From a checkpoint of a small CTC audio transcriber: soap at rate 0.0041.
Rows from block 3 of a small CTC audio transcriber, named by matrix and row number. Each number is 128 + 32 x the weight over its row's rms, rounded and kept within 0 to 255. All counts start at 0. Numbers have three digits each.
Before each channel's rows are labels from the 100 clips, of 14976, where the channel reaches its highest value: "responds to" is what is common among them; "peak on" is the class under the peak. Only what is clearly more common there than usual is listed. The data: strings of digits, spoken by a formant synthesiser in many voices. In brackets: how many of the 100.
# c30: last pointwise conv (model.blocks.3.c3.0.weight, 192x192x1), inputs 0-191

responds to: "five" (94); number of digits: 5 (42); first digit: five (37)
peak on: /aɪ/ (100)
c30.101:168149117142139106107114074093114156117126187120149157088128089066118104155158104121132131124117097108125118110133117117095128120096124145129144111131152096119054145048134131231134130125085108092137167137131117115113119190116119091100097120138220176107174121171108118172115139154184152142082142177069132134145147086121130122073086098170117087175118129111114171097121192175095114132169149074153158154152132075184152149151121132154117069122085174199124122083070146103075151133101088120169114151142177136129078105118160140072159058114145118105133087113128091114152101192114166069

responds to: "one" (62); white noise (54); last digit: one (46); first digit: one (30)
peak on: /ʌ/ (51)
c30.98:149115143093142119130152145084103090146100145162102132045157091118153134097162138166124153150172116136108136113124155107086108145133085148109089160075235089137119071049162075169072104146161108127102147079094122120178163089205152146190111106127091079115131178105115072172147096152082134103086164096152114115104101144102125110128142187116150142152151093131088092148151141110134087149109121135137173117079138126077096099097139096170113112121050098131140172179133157123143097144099149107171120138166128137145119111152171130145079102165137158156145086140181117065174173093116121207

responds to: "seven" (59); last digit: six (32); clipping (30)
peak on: /s/ (31); /ə/ (28)
c30.95:115125121146131080158145132120138106101125152129150143167135085186109085115151112139067154124114152109148106094138094199160125202114151162072118191137129127177143110096124107116189093082070117148120132130097107175118150138125098131107140171119110109153150104180209073149191097131130138147133115097118122120151185152097153134106149053152104112175122138117139121162105171157157170163130132182100166170160146117127165172127105082157156102141090156182172110087054131193133094137150159108124105136094101084132092135123204150091085172155148145159122082086206100167163124159079196137

responds to: "three" (63); white noise (35)
peak on: /ɹ/ (49); /t/ (40)
c30.59:159085182095160134118133158115165144110113161146113108049149093130138158113133114095148115121159113152121142119159151120141129153093084109095109115153120131031118113097134058167151082151135103181131105138205189094085191157173064137091157094124136176154148112101152145144129190172176140092113131134115107136156131098087136122072138088108206113131126156185207064156145116111093114123137106092152132069132099135151158150089119146144131117115109113127052143087148098106077169117085082146153144114164081120169148079071102138188168189066128097115144108115121115093110136115092140109

responds to: "zero" (72); white noise (35); first digit: zero (29); last digit: zero (29)
peak on: /ɪ/ (97)
c30.78:105163096095161087114132138110139095135145101151095141132135130128117068135124136124136147122150115118101108142130106092081152153129132136169122160090151112188117111171079091154083195100162155118087093160172086130140154094169132086159173139110079095194109145146145061185085161086116124086110149061174121107117167086151133097111210183149109104069164164150149089089130148187159177105146145176068156061143118127095106137157148197124147140092142111144164134094164103105116110097144132159169142151164112104081110147130121155120137148117108100193156103160153079076076133142191105044

responds to: "eight" (84); last digit: eight (78); white noise (47); clipping (31)
peak on: /t/ (78)
c30.94:100143122144136134159028096104065183143164087125125131106128158092102175144079147150101085187149120161111120094125078115207100102122125110173114140162136123184120152131112138143133120203168127122156151122189137081127129110112116175110084142157074084183136149163173147132143091076193114114091132154165081141117071129129173109116161110163138178110154113082102140119150119072099136109163146127099157210158121108183116149083138140132151091183101155151102099157109098132133110092115136147169095108137069139108109109108208079134126161164180087128096071146130120180138117123158164189

responds to: "eight" (100); last digit: eight (54); white noise (42); first digit: eight (42)
peak on: /eɪ/ (100)
c30.163:115124101083119112117165116067108109118119123145141088114112139133146164121064138128116120102111070084121187146145163137146115169169124137143160086119106135108158157113100167141115051146152076166098132137114106147117100151118134134171174106116207064187187166093111128089193175082154115137094147147104112133179107111088129102092128187159138155136187122134127112093218134134144097095080162143098118158177102146106107072110134127119104076129108183132177116085086168111123114131104145117058115136164135174143124107135129141098090188165124182160165125091137153229148141047098115155

responds to: clipping (40); last digit: eight (31)
peak on: /ɪ/ (38); /t/ (31)
c30.146:111139068147132118139102100146102112149172224174089117119185170098068116060154128144126105105126162159080174097112135116137114185118125090078089164087097153218110143096111137086162097086179095147129166117162119147094142112160163067108091114098177148081111129081156099096131151127122146179116130163136112150140187097119138155126095103170062121117173140183173116118142115099126124114158096103085221159175129162077094141161167102131092161138137127091123074153154111128154178147093091127165102128090129150130167136152137148100140129161124131145110083111161088186113145162167190151

responds to: "nine" (79); number of digits: 5 (47)
peak on: /aɪ/ (91)
c30.177:132154127118089138144108124153168139183125093159168099157142138070147109082067122167107101145135142113202144150147103127111110102113139154148095117100114173099104147088119144108114104106106174157094087171176173200106189079124123138152123128183127131163135101086143118093106086083117135124094138091072095068131189138103144173089141094141154142111151112163080175123168106128129179173100141116158195127135105165156142147212084149178187141093176128148125083138104112178120174113079174080129133141154159146165154106136117154145103113109091117126120183111120209096141103204124208164

responds to: "three" (99); number of digits: 5 (46); last digit: three (26)
peak on: /θ/ (97)
c30.183:106107129110127146059090104077088160099091129011152164031176119124142129079103161143173090130169101085137131120099093110160139125116094104051095113074125124137130117126074115148111132141158084142134126156132178121121092102041124154105090170102114148111140195151082143146112153135160150143102096151122134188134107094082117127160079108142125101108106028096145106071109135179114140119125127127113077074072177064093071116132142094110129094113141154096120108141111176101100163088153118143156148119122147116154124134075093133159144110107158120100114152114097080122067099143099159129

responds to: "one" (99); white noise (50); first digit: one (44); pink noise (33)
peak on: /ʌ/ (59); /w/ (39)
c30.142:121108133128102147155165187113114076142125096171118163092165130132056140126081111108097049113121133135116143111107067103094122114172119130123091146101103127081097093087135136192162099117072134098121137142150137173146134127150088139077138119073080088168186166179151072162129115149103155110112110130126127071132109126117111075137143121105134133100101090140129181156173098164148129096170117113100138158110184085162153133104141067144082136176178046170126126156118119120178150132158135125131110223118168104102108176205162098158121135183172093151145094098066132165203103160125106154

responds to: white noise (65); "five" (58); last digit: five (45); last digit: nine (35)
peak on: /aɪ/ (93)
c30.81:170124163065064119093119152161153113107114138123145103153100126134131152103126162112130113122092152092113077147161125134153113112155111136123138167114127105174104154125141165074188081136128140162117147161163048098122152136088158089207145134176140096138072094162148141129141077151221109121078180069117085029107147093088148144118102179104219106107139121061164055084126152098155104121123075105088099112143155142098092102105131124074154148113181124119092135099126144135145102099105149082168126131149172146148102131165133040117134142128177089132093111118120102118098074124107126151

responds to: "four" (95); clipping (51); last digit: four (28)
peak on: /f/ (53); /ɔ/ (43)
c30.118:152147160111138149077098119178130172159114107136131139101098134059168183138133202093129103150158134102111175135135145149112105062128193128059146173125103073143086130103141063191106120086164118138134127165073180151132130190165153135137089108088093142187101110114081155143073125113104112134126091118133132150105069147168134140158113125093070114127134163153162155206168116110095195142179143181116134135138093153119074145119212152156118102115128164152089102093121111171086063083132073121108148110122157113137102142137129127176117101130119147176124191093127069127093171083139114110

responds to: white noise (34); clipping (27)
peak on: /s/ (47)
c30.43:058098111108109179094119162148104156150119133108105093075118079078076068134242159123118091132160086089135113174117122135108128145047143120093138111092131130176113125162149095131061102141103080088185141082133123133107139116106139113096149087108143164109176106180130168121117093201098146151163134150130196139165165118180103158087083151157099112127120132086117162102099114139139120179088135098133158188106106153165136157112133133105047140089141137145122087098113149112099134156172132156121151133209104052177193139117135139167144140152134126088122128104146083186128124092138103101

responds to: "seven" (94); first digit: seven (62); white noise (31); last digit: seven (31)
peak on: /ɛ/ (63); /v/ (32)
c30.12:125086103157110105170121105134121138159121132093180165103103169163104141140115109124146159215077140116131095130154112100074112156160148096121128162140089094119119238120161095100161105135155121155163167183174153056081152129127132148141114152111113126097148110163106191109146135150120111163123144150134113134105161089165119138138094095115109155105104156214198175148136125113135181060165143154189135077116114146053096135142112124157097141118125094176140096161188101175138116127152093146104194136179131153129136123163160164148055088127182161146131113102101120078076169088116179077

responds to: "one" (66); clipping (59); first digit: one (31)
peak on: /ʌ/ (57)
c30.97:124120119159132138139120078177149119182106148126114137183166163105087096105187145102128140101107123190117168089146156142185087143119159163093055122117188104142096141127139200137114124100152207185101101079094089123130144066182147105122102103084123106122099201120106113133131093101112243102126150101117120179147136103101139143112114095132087157159106177139148073100168121050206111066096139118100113126074136128124127125151175105163185141145145172140071136142106155132152117068130146129082109117133110093086092134122126148095156105154153136134081135160167157104093175132104118165

responds to: "four" (77); first digit: four (35); clipping (30)
peak on: /ɔ/ (64)
c30.46:068162132114134132138155153167157142131112149170052132122122141131135104148115176151173145091094096136092160121157128073055155128101135085162142210100162098104120133130186082125141108129154132203105159146147108159138146119098122078121211087100057113118137174129145151157054180131084169105152129133116119171074155112131184122114163138141142111122095097184109101142214164104076087097103127149072076140119140136128052117132139123129165129163143153181123154090105107164098163120141096143103110081129140191151144110092132157134105144139145097057106162092127121195134127142100142199

responds to: "two" (92); first digit: two (49); pink noise (29); clipping (28)
peak on: /t/ (88)
c30.69:118174143152148123127115121124156123107167097109093061086126095180135133107138176150140169087156165122095125125150101206149125122142156107081166129167163145146100073161173167129110057197133162165124155181152198214155121131214155132098178118123125158077122233099048148136173199089118140114141067137098143145128131120156127138141076116090159157091087175120197127087146127095146104112155141158155123125096118169149100150100113161110151106158158096146115094116127094136101110096163132107156108122124106147158091139129111166148098186173118138117154141096120142157182148086110098102

responds to: "zero" (72); "seven" (53); first digit: zero (41); clipping (28)
peak on: /ɪ/ (56); /ə/ (32)
c30.156:136125115134143105123177121157159078174165098094160151137146128100120128117073156109164161010095114106137159113105125134138125109131197183155085056058144150126129074125119111194119142170124123084109108167069120182145134133217120106132124093164139158099107158089099139173110144153105189170135107132179121134120147075120120132068129157105115121160156151149123123090133162170151137116076107098164122153161156113138192132118106187100150151141125154133167173101079129144177058151113196150152170140116150128127069075180096157120143137121146086095066145153077148085122131140152157116

responds to: "nine" (100); first digit: nine (47)
peak on: /aɪ/ (100)
c30.132:130147133095119145107115089115134155143082166138147090112162106128135145107122150123160111117121099113143124150143065111104096113142142113157134217103116096174135126155150103154086163185118113128092096174175134091096172152140026203121141127162119120197180172119130061232151100093110161165087135155138162139118165096156112091063076132068152119146093114189162153075163181149124150144179117143104098107085126152159158160141081046140163165121180125149147116117128127088082140107153167114159134163153171151141103139098112167147095105074117133140089164149129160148149075126090129116

responds to: "three" (55); "seven" (53); white noise (32); clipping (26)
peak on: /ə/ (34); /θ/ (30)
c30.26:182155127122189131192129164075131137108133070099118122152118136101116122105158151135124114189130100141164148158145120169115180103128099104121191134115141116159168088143050153063107113236096128100128136135130118153129066140087152168138094115107080135129130191145132148063116168062151091132131121111052216128108147130137137105112113180126116164118157103195108106070097133201121077108131130085175124158152083119170111094182099120099134113147118120149108158115103145041156155126140178089111086174111118167123153074087123086122132100133136105113068105127109146136105104161125122150

responds to: "nine" (84); last digit: nine (41); rumble (30); muffled (low-pass) (29)
peak on: /n/ (61)
c30.104:101134112082110159164146063086101225080097139060078179084106077103170097140131102086070072183140070113125138165130141139151142107128203065065132132111128116153143140191155124125147113211118110100177062144085172128165088159113145131126169133120133102135105161108096158144129108106130124129112161108097136140105120147125133109188077141133124140118155144117150112132116176136104105145134092117142177122081123091129123101154107188124122079174157116177078143142096146101096150130102072149086138153073153154126106115107099098191127154056071113116129082090161089147125159078152122160

responds to: "one" (77); last digit: one (69); first digit: one (35); clipping (28)
peak on: /ʌ/ (73); /ɔ/ (27)
c30.2:156113197160119098081115066129174133175164134123107132168111137156106142156127137157024180142094145106170125154092074133097134142123142159115142163074168089093091128127169123167156103139164124163131058150153115186201121156098183102144075140118136121120181104109136143163136097183112151109132106122132119122117063171101138117165130076130114138114129139082130098170149079145103119074193105082124072114156166160094148169136120061115132146166119129131090104189104140119104143088172128100092101148164093095027112142125172135096134108126112088148071104088116163132131101135122056112

responds to: "five" (99); last digit: five (80); first digit: five (45)
peak on: /v/ (61); /aɪ/ (37)
c30.110:142164131092083141146125117117139083083148121190127174210115132165109080120126121119078165105136125119145101135129140144132214143110138114111127128140132122111078200150145146178132082140174151099123137130097121105102089100099076126080110164181151087094167179112117085106123155110107162144010160126050162132097127125189102116061186127112123146105107171137114126136141120099178134101167149110162148113104170101142086113129105121139139118101091128203041144152099162130113150109128115127139134097128121169083062150108126121085155184108152159098112098130130159076085149084056177126

responds to: "six" (87); first digit: six (35); pink noise (34)
peak on: /s/ (75)
c30.165:116095137120123103112120192151138140120070107117160139073165107156125127123118120172136133110136123151148115044099127121089105113131099205129106112161178166150202096161128088094127100121115158117141138091209099129167139154093066124123154052129138092139161161118126083152092107148134130179078132134109078164099111135117133112137130163164138100102110122130101063090148085155110100094132210143120154133206108166114102098135174119092110184130147085082164150104120168120109138179130086157182195088132109169137137143144184110130122109061140138117151101090116180197151152225139097114

responds to: "five" (77); last digit: five (62); first digit: five (29); clipping (25)
peak on: /aɪ/ (49)
c30.112:111164108118117174110123154137118097163127145113115110109131101109136160098096149174190138125157162152115126124176132112140106157115119055181161104171153141177106189125178144093153135083056100125176143082140087081160115121115158124223138205156109110123148118140090156119124067096087133106029159126146111125121135127134118072117182138160163141118113125075136100073175149145095140141082135120096118184147119069172127141125080113175215159110093078207149098102069104177100064147102163136146121142141101137140126141131150081084132134170130106110107084146100149154103112103129176116

responds to: "seven" (74); first digit: seven (39); white noise (32)
peak on: /ə/ (59); /n/ (36)
c30.67:089126044096131144195142153107105168142126111120126199152064169130156131129124127142117072110139108136119171111151150111131102131095168142090137120059137154104141128105144096121164105148148132154125092170121057099075138099118144077104130039130125100145089170125155157072099118137125139114171132130075107137148166093104089081117121179167115102118118153182138118181143122149112069100108182147079150177159111114066148120145105140081121122104107156144168127135149138072126182121122089129088159084102141138096102111052131123150145119089179076117174141041093063079150046120103115155

responds to: "nine" (58); number of digits: 5 (45)
peak on: /aɪ/ (57)
c30.0:143155143136189081080130110160104142180081102158152149145160118129118154121172097099153125102198182123062160146172123119143159134106154098172139090120131154156130135169164137143073181172140144152191124175183153135137121169143123078153181109124162131126117126168159184203154107132107158087150131142077118098139137160103151130107068155074114199128100090066117107153163164118102127166128141131101168094101104119151150121168115153090104169178060151144096116174138155153113194139094129032155137146150104124145127148157076148144082162111135162153132093084173176144163130186101141089

responds to: "six" (100); first digit: six (31); white noise (30)
peak on: /ɪ/ (73); /k/ (27)
c30.92:090118125206094138112128135107137172166118122151168139131156172130131131128130156145125125153115150134127159146169105116169164167138137139133202109160126149156133114105126111143094207115123095139160110113084087110120156128120118182094122117146116123066129104154092161129139127183087093105113085119118064085114151155131167123065160198194102172132117145098103156065111111145200144103140146060109117122165095145170121101149164154179110194106101088129159159124117132089140169145074053102089099122124104141131205162156093125131089140126091159096124135051130152143121208044118051146

responds to: "three" (93); first digit: three (48); white noise (30); last digit: three (25)
peak on: /i/ (91)
c30.96:111140109086063123167091161085137076085075162080117108140136066143110117151184161133133120127181110149154122149145121107103134132114150141123162117166141142168193141176132132117130186195126111125174063076186102130056194123171154189210144156147144174143113116156125096125111105114211110130126122128161137109116106148126115128091111168103149174153104096133120121144146155181113134133135101126194173101117149142144169122094112117139135127098164140116169142158105150092168073122110231097067146145095132136173179139154095109128191108081108157103140129141097208123112113097071149135

responds to: "zero" (93); first digit: zero (42); white noise (41); clipping (29)
peak on: /ɪ/ (93)
c30.13:143072127093144133131072111152159139135167105128120097104110128115108167139143183131115147137105116155148061127117078069151183136110108082160172142136114135143106133105133131099098205136133130096125140176137154034109149154136106120140099108096185141119098074069079122168156113097134101197055177141080132139099141110131123077122131101200097125093148150123127191073175197124120131068157117116093113100114159108096091140098119101125072138131163083109117119111149088101180144200121137055115192142184123124193144173154160105114063109126096169147114157126127176137172147142107143151

responds to: "nine" (88); number of digits: 5 (42); last digit: nine (31); clipping (27)
peak on: /n/ (84)
c30.86:125127087188093121147122121145110145147107100173136196135088164140201159205135131113073144121091092088090136111135152151173167137126154114144113103144121141100119123151108155156148160175105160145135185137080207132138091085152113115083101090135072090132087145150124103149133191102162150169135073121083094100106094138076140070166117166127158161153102066092125150135118097151102141064095149178110150171116151102136109097189114088079164144166088106111176084179131193153194143165086122070128173070154086100120095059092115132165138146103151110099146102152121142132144121122139113164

responds to: "seven" (98); number of digits: 5 (45); white noise (40); first digit: seven (30)
peak on: /v/ (52); /ɛ/ (45)
c30.72:150114126133119190144176102113115195093109106100129059076122128111098095100071152059105171153203119109076137159162084115093136147146150129104126159134153123070146154083126127131120171102093103099120135146165128122171150118120153117148095096146171077134151132141136098072115114113176148103113185163110145102115109159180125111102073116149153151162142113132174099156102127129177138146125066188162070083127132141094105105117131162152094170173173165113076111051126120137153179094162151156180150120219150171107105181114140097142073088081098128187153108096183115120063130152120121111

responds to: white noise (49); pink noise (30); last digit: seven (28)
peak on: /v/ (33); /ɹ/ (26)
c30.168:125107151092089099148209106105098147146146100101116153124153083124139178049114108106091153107155134091084154146149125084096139135123131130147109132153168104143159119123073153100073154130109128163088153178099085185162115108143133161160089149112145101097148069129125091201100144173118093162118132070114102136146112132129155147148173065139133128120133161157191121188110119126087115112152114157135150052149133119166149111144114171105053183076132169143113091142173055151097142138117088201094120053139142116113152081107071096079153108103113142155183139087171098167144097186095089114

responds to: "nine" (93); last digit: nine (87); first digit: nine (30)
peak on: /aɪ/ (100)
c30.184:129123100130168115141107088101144118112152185153128188132088101110161142126152161136095127066085154159141108130071067119086109126122051116150157087099164093117126093104144082039082105091119103129101178156110093133105135134111088150108141126105069109089088096084122085110206077143083131086050164097062111100136113088143153114124074143120133114105159114102117075079104108130140151145136143092149122133111158089114159129131175074114164193138230123168082073141167137097139149124099099119159125134175118137136127083143128091134074068131091123139166139160092127115116119140159103195

responds to: "two" (57)
peak on: /u/ (50)
c30.173:142133137104149107137126110111118188154207206173112120136124127068141109158153112087075076157108175114148146084126114140119099125143154119066103105072082134173096075123131124114122133177154108142120127118165106115174147106126083089147140140093144107131108172098125188111093091136081131101087138111178089172140133152153131082130098153142119085107063154143128114093170150123138155139101114108224087064136089165159187121127149120147149144135108153088117119173127152102099108101135183078120097128196114106130137134104099136119095033084064128121103097154077156208056103168153114147

responds to: "one" (76); last digit: one (36)
peak on: /n/ (39)
c30.22:143092098086090140142135138135076132088154122081130153155096142110131084150150095125123064105126136080071100100086142145072096102102142083085188096149134187170105151178116161158178131103156156114116160070132101137125098171085156064109030125102074084106094153103172148077099191166104125151147180106073113145129161113105202121150148075137090178112133127113083111128119102150164148086082159083126119135159061159147130054099147114078134149103141078129095106115152089136134150106144147135163134134147147179123117114205100174193118132154161145111113108127157103143147120146143155092

responds to: "two" (68); first digit: two (35)
peak on: /u/ (57)
c30.83:113091115160126104107161177111109141131117151105135184118142150151166091113155131132206134110115186134082121132129098072150086151118055075139083190066135118196104119071118131098086103110118130091138102114098117106210176179142114109162115147069148112142096173120159143186132082128110121078168214126078128145115116101145141107111143114171125148192114162135196110091153093088170144165175147082095125115137187207176195149127172130101127119163144150121161138124166137096082098126131146177165097139151142146077093166191131100127162143139107149156148146132141108113123120103176139135

responds to: "seven" (54); white noise (32); clipping (27)
peak on: /n/ (35)
c30.115:148078142121179081121174104121095132124135131127089092155121101063131121166230133133101155103145192086143113150145135174156117135087146169104063150129181125105092143097140135145144105051154087157101189137131117149087113137125120115066155105124199119104083097143140111157127148169114125142172193112142118031166187118136172143127146081201128061168110130154132149147145127101152121158123112077137177127144099143086124121151058178181191163095126100114161150167153147144149182160139167120110117117150089156134186105128135128174142132140134157130105170107082152110180132142171164112

responds to: "two" (93); first digit: two (70)
peak on: /t/ (29)
c30.106:161130098096118106152143079131148180143101146130089180108097146122088135218082126129155129126080154120148098117110166116114124100167124170093126125156138175123120074119169128141132107127058170098147147122115131083137085134137127136140125067110153073114144107109097082145178178144128118114165124130065136119187160153062230148080120148113115162121149118117121162107173152184159156083140170124067154075136072168149123146080073119176073145124141105120150134137178208204138116148104058147081157108117111119122101121126105138163173091118141142136112171116154136105077080150167103062

responds to: "two" (93); last digit: two (37); first digit: two (36)
peak on: /t/ (89)
c30.44:150129130098145120149137153142138119154115101162060171132144210117151088136143157140128122117177121150184181085097111215172174130120127109168143141137145140101161115128156124184151080148140107208160098174062150164099119082116123128120107108125178168113107104127116125061155216115120089116107096107127092109042134098138105180139137094130066131143085116114107125152115118131194109149145181143148065118106143143109168156146198090122104118147125116099077108142101128167127144156161094155186161099146078104079139153130123098056144133090158092137131175124098157100151172076096103069

responds to: "seven" (95); first digit: seven (36); white noise (30)
peak on: /ɛ/ (91)
c30.90:129181133112139205193133087100142145124131069168085089117142091143082132120092126148165162066186102130112150124107115119118124137152169156123166077133190134151145118076123099135121170063082126086161171079096115193182162122161176143108178127209146114114122171171091109119082073097118121143114119096072176118133116104149123141150127084110081049130104112102099090125143089114141155147101130118117165143160127130136226142171083149114132073143113158116084147174163138125167085124092138134145106179181115096143104124138143092122151147140129059167140136117074095123087111146144078084

responds to: "seven" (99); number of digits: 5 (47)
peak on: /ɛ/ (98)
c30.109:132136076198120126168143119079154078122141116150115064144116106175142152188120102108110117058116075090152189121137134132143136185123145132167133126073130108161156116146095092157145210116149094082137144139166121114192143148171080106110124153158115119057134127166093125127151113138157155124122104111149189142110079146108083110138137115065092089070139144153092132121166085049073136158130178160145099164153130096152091155088173181082130139136197122119087117198167135132168088093115112115148120138145150151135127172170105092120122135062087099162093126119140133187097071105131195122

responds to: white noise (43); first digit: zero (28); first digit: seven (27); last digit: zero (26)
peak on: /ɛ/ (38)
c30.76:175124180084113123144091102069155141145141078142138114100118100123126129190134116116107097130133113171143137089147136180111136168117108159144072090143189139173155087136171115206159144098082173128146126145084079128147136136099140142166110095133133157123112125051095077149151145161107107067138164121104081080106168128103147125175153190089132096131128116095080092174100101134141181119163174155115100203165113071117095141131148159154100117148080098101139147138140189137129101153129167100142162158160096121114098144167152161057124113056153113138193114178042172125114124072187134114

responds to: "eight" (53); white noise (46); pink noise (29); last digit: eight (27)
peak on: /eɪ/ (40); /n/ (25)
c30.1:149121146127103126134144176145093067151101157116121114177088113132086151184101118160127137080157123141125127152113086109076113124112145148046145080139137179091139131122145166166152117158122109109145168153140184146085109127114054104101117149178113024136083135096082169140107104189109068094094171209086119105113125195109172090098131165118135101091090115154117131133136139130146087128160124114183146142173069155131139086142141132126116141113126130163100105123137143178088145166105097143171104143175101205069111107146108171166084081113173115089131152123165109197148124122198155178

responds to: "one" (95); number of digits: 5 (42); first digit: one (39); white noise (38)
peak on: /ʌ/ (72)
c30.71:118182125111135110113109107141115119192141117163078102103160157115129114145137092127126138133121100117149113193184163147076118125120133117067157125112142106072056100086109100083147059129141145103146111150119107100148110138118100124138094099125107092171185092160155069206151166132152163047192125097113144097124146131108150107132165157194096129139081156171095154196088149130116142155158114152100116136101105081108163171186104139215124059169126100154140120144114085129185163133125092137169121174135120086070179152201132097117129170156136122106134058083083159112165129114141137092

responds to: "zero" (92); first digit: zero (45)
peak on: /z/ (62); /ɪ/ (30)
c30.102:137090098148088140199161127100113188102176095087152114086131108128109116104121091151079136077133084150185089094102134204102117152109129144099098141089105149085107081194099064169147074119108153153122111130131094160107098142109070127114131103178139103101131115138210099141155091126148119128105198124146159128110180158174084103157181142152133160073139087162090133073194123107167077078109156149121115126135093120134100104130114175103139079144117141168117143158156134104188191148108102160151158127118204193137103152159128163122111111143114114128150152175137167129104108205078121162

responds to: "five" (55); "nine" (55); number of digits: 5 (41); clipping (31)
peak on: /aɪ/ (79)
c30.85:121195147108129117163108164122133100120201106143147194134121099066124090170114161118109141162092081150120139100097134135087118129111139123127135129092153100173095122134105102166086072177106120113166137079149099150170032159217108128115174133129151109086080115170050122171140132155080125102109172141099121087107156118171104135143097143129068085128127194104142102125194159121122115182104122167061100172087125124111120130179104132116122109116146132105172103135170148101130119116116117106150143107086110128171130147113103099088105124159099225186103108081139090104124141222178128138

responds to: "four" (98); last digit: four (46); first digit: four (43)
peak on: /ɔ/ (98)
c30.23:105098098156138066129099087119124117159160131118158137153124177121118160113142105118146147128150121102123175087149127115165209130078121108121118128126104136089127194164105128161167163155140103116130103133064075146139116119153129060133130151084164135130108147125074107158188130196102134106098113229119150141117108094192135151146182114125145160188116086126079201164117078153098120113134141083164095152132102163112090076182110090150172119105158110134142142165117163105081095103107150092123134037123108118121090115084153140079107118038150098086130117096153142154086165088069115198

responds to: "four" (87); last digit: four (50); first digit: four (40); white noise (36)
peak on: /ɔ/ (82)
c30.31:083127131107144126125167134096112127066111070121126115145108138100146166076102175112217108125139098142101151151148137126150190107139111166104082166140119135196064118113108132116184103122091124162121153153131093202124130112080125129137160145150119042169100081165142098150118192158109093100100106173093105126156106054126148118118138108134066101098141107120175133195112125086156139127143099137061171163135091092160128187117157132132097027145093104103179112104095145088122153113111078166122092092123118138065110062087156141126168126146117113122135060128084145073152133112133106090

responds to: "one" (55); pink noise (29)
peak on: /ʌ/ (40); /v/ (27)
c30.19:110124102144135151083144127141130115141150134060116104155095114122079128095129168076166148137133120119136139106207141102107100097101119126092097119111154140158135171036137145145102193105158112094144134108095077103123117117120102104153181132183127154113112112147124088109114080177140131105042089103126124192167202156108122077116111142147171149088097085144128081111086141071077118240113121118142088178133102124112097135141134106121158157179134133114117182155088150157075093071166140179122120135146145149115149061123102164164090105157109152126125087091200176107102070143167109177

responds to: "five" (89); last digit: five (79); first digit: five (39); white noise (32)
peak on: /aɪ/ (83)
c30.175:119096133151080086103122135129096144140121189162084115134124153120124153141127102115147071181145173067144085158146111094090143151121092139115089149186138125082108135090165129175095164109114135151165143110182074140165087163096091109168124174118158134083152189113115164128124092118088089136098145140065141093073154106154107119146234143112097126109123149122121130167103125100147121101183152090165127169082161080192120082084165149202126166110075092165105105120100101101184147125151125117097127092128119151165099114070186099055143117110155092133158102083120081210135133158154138115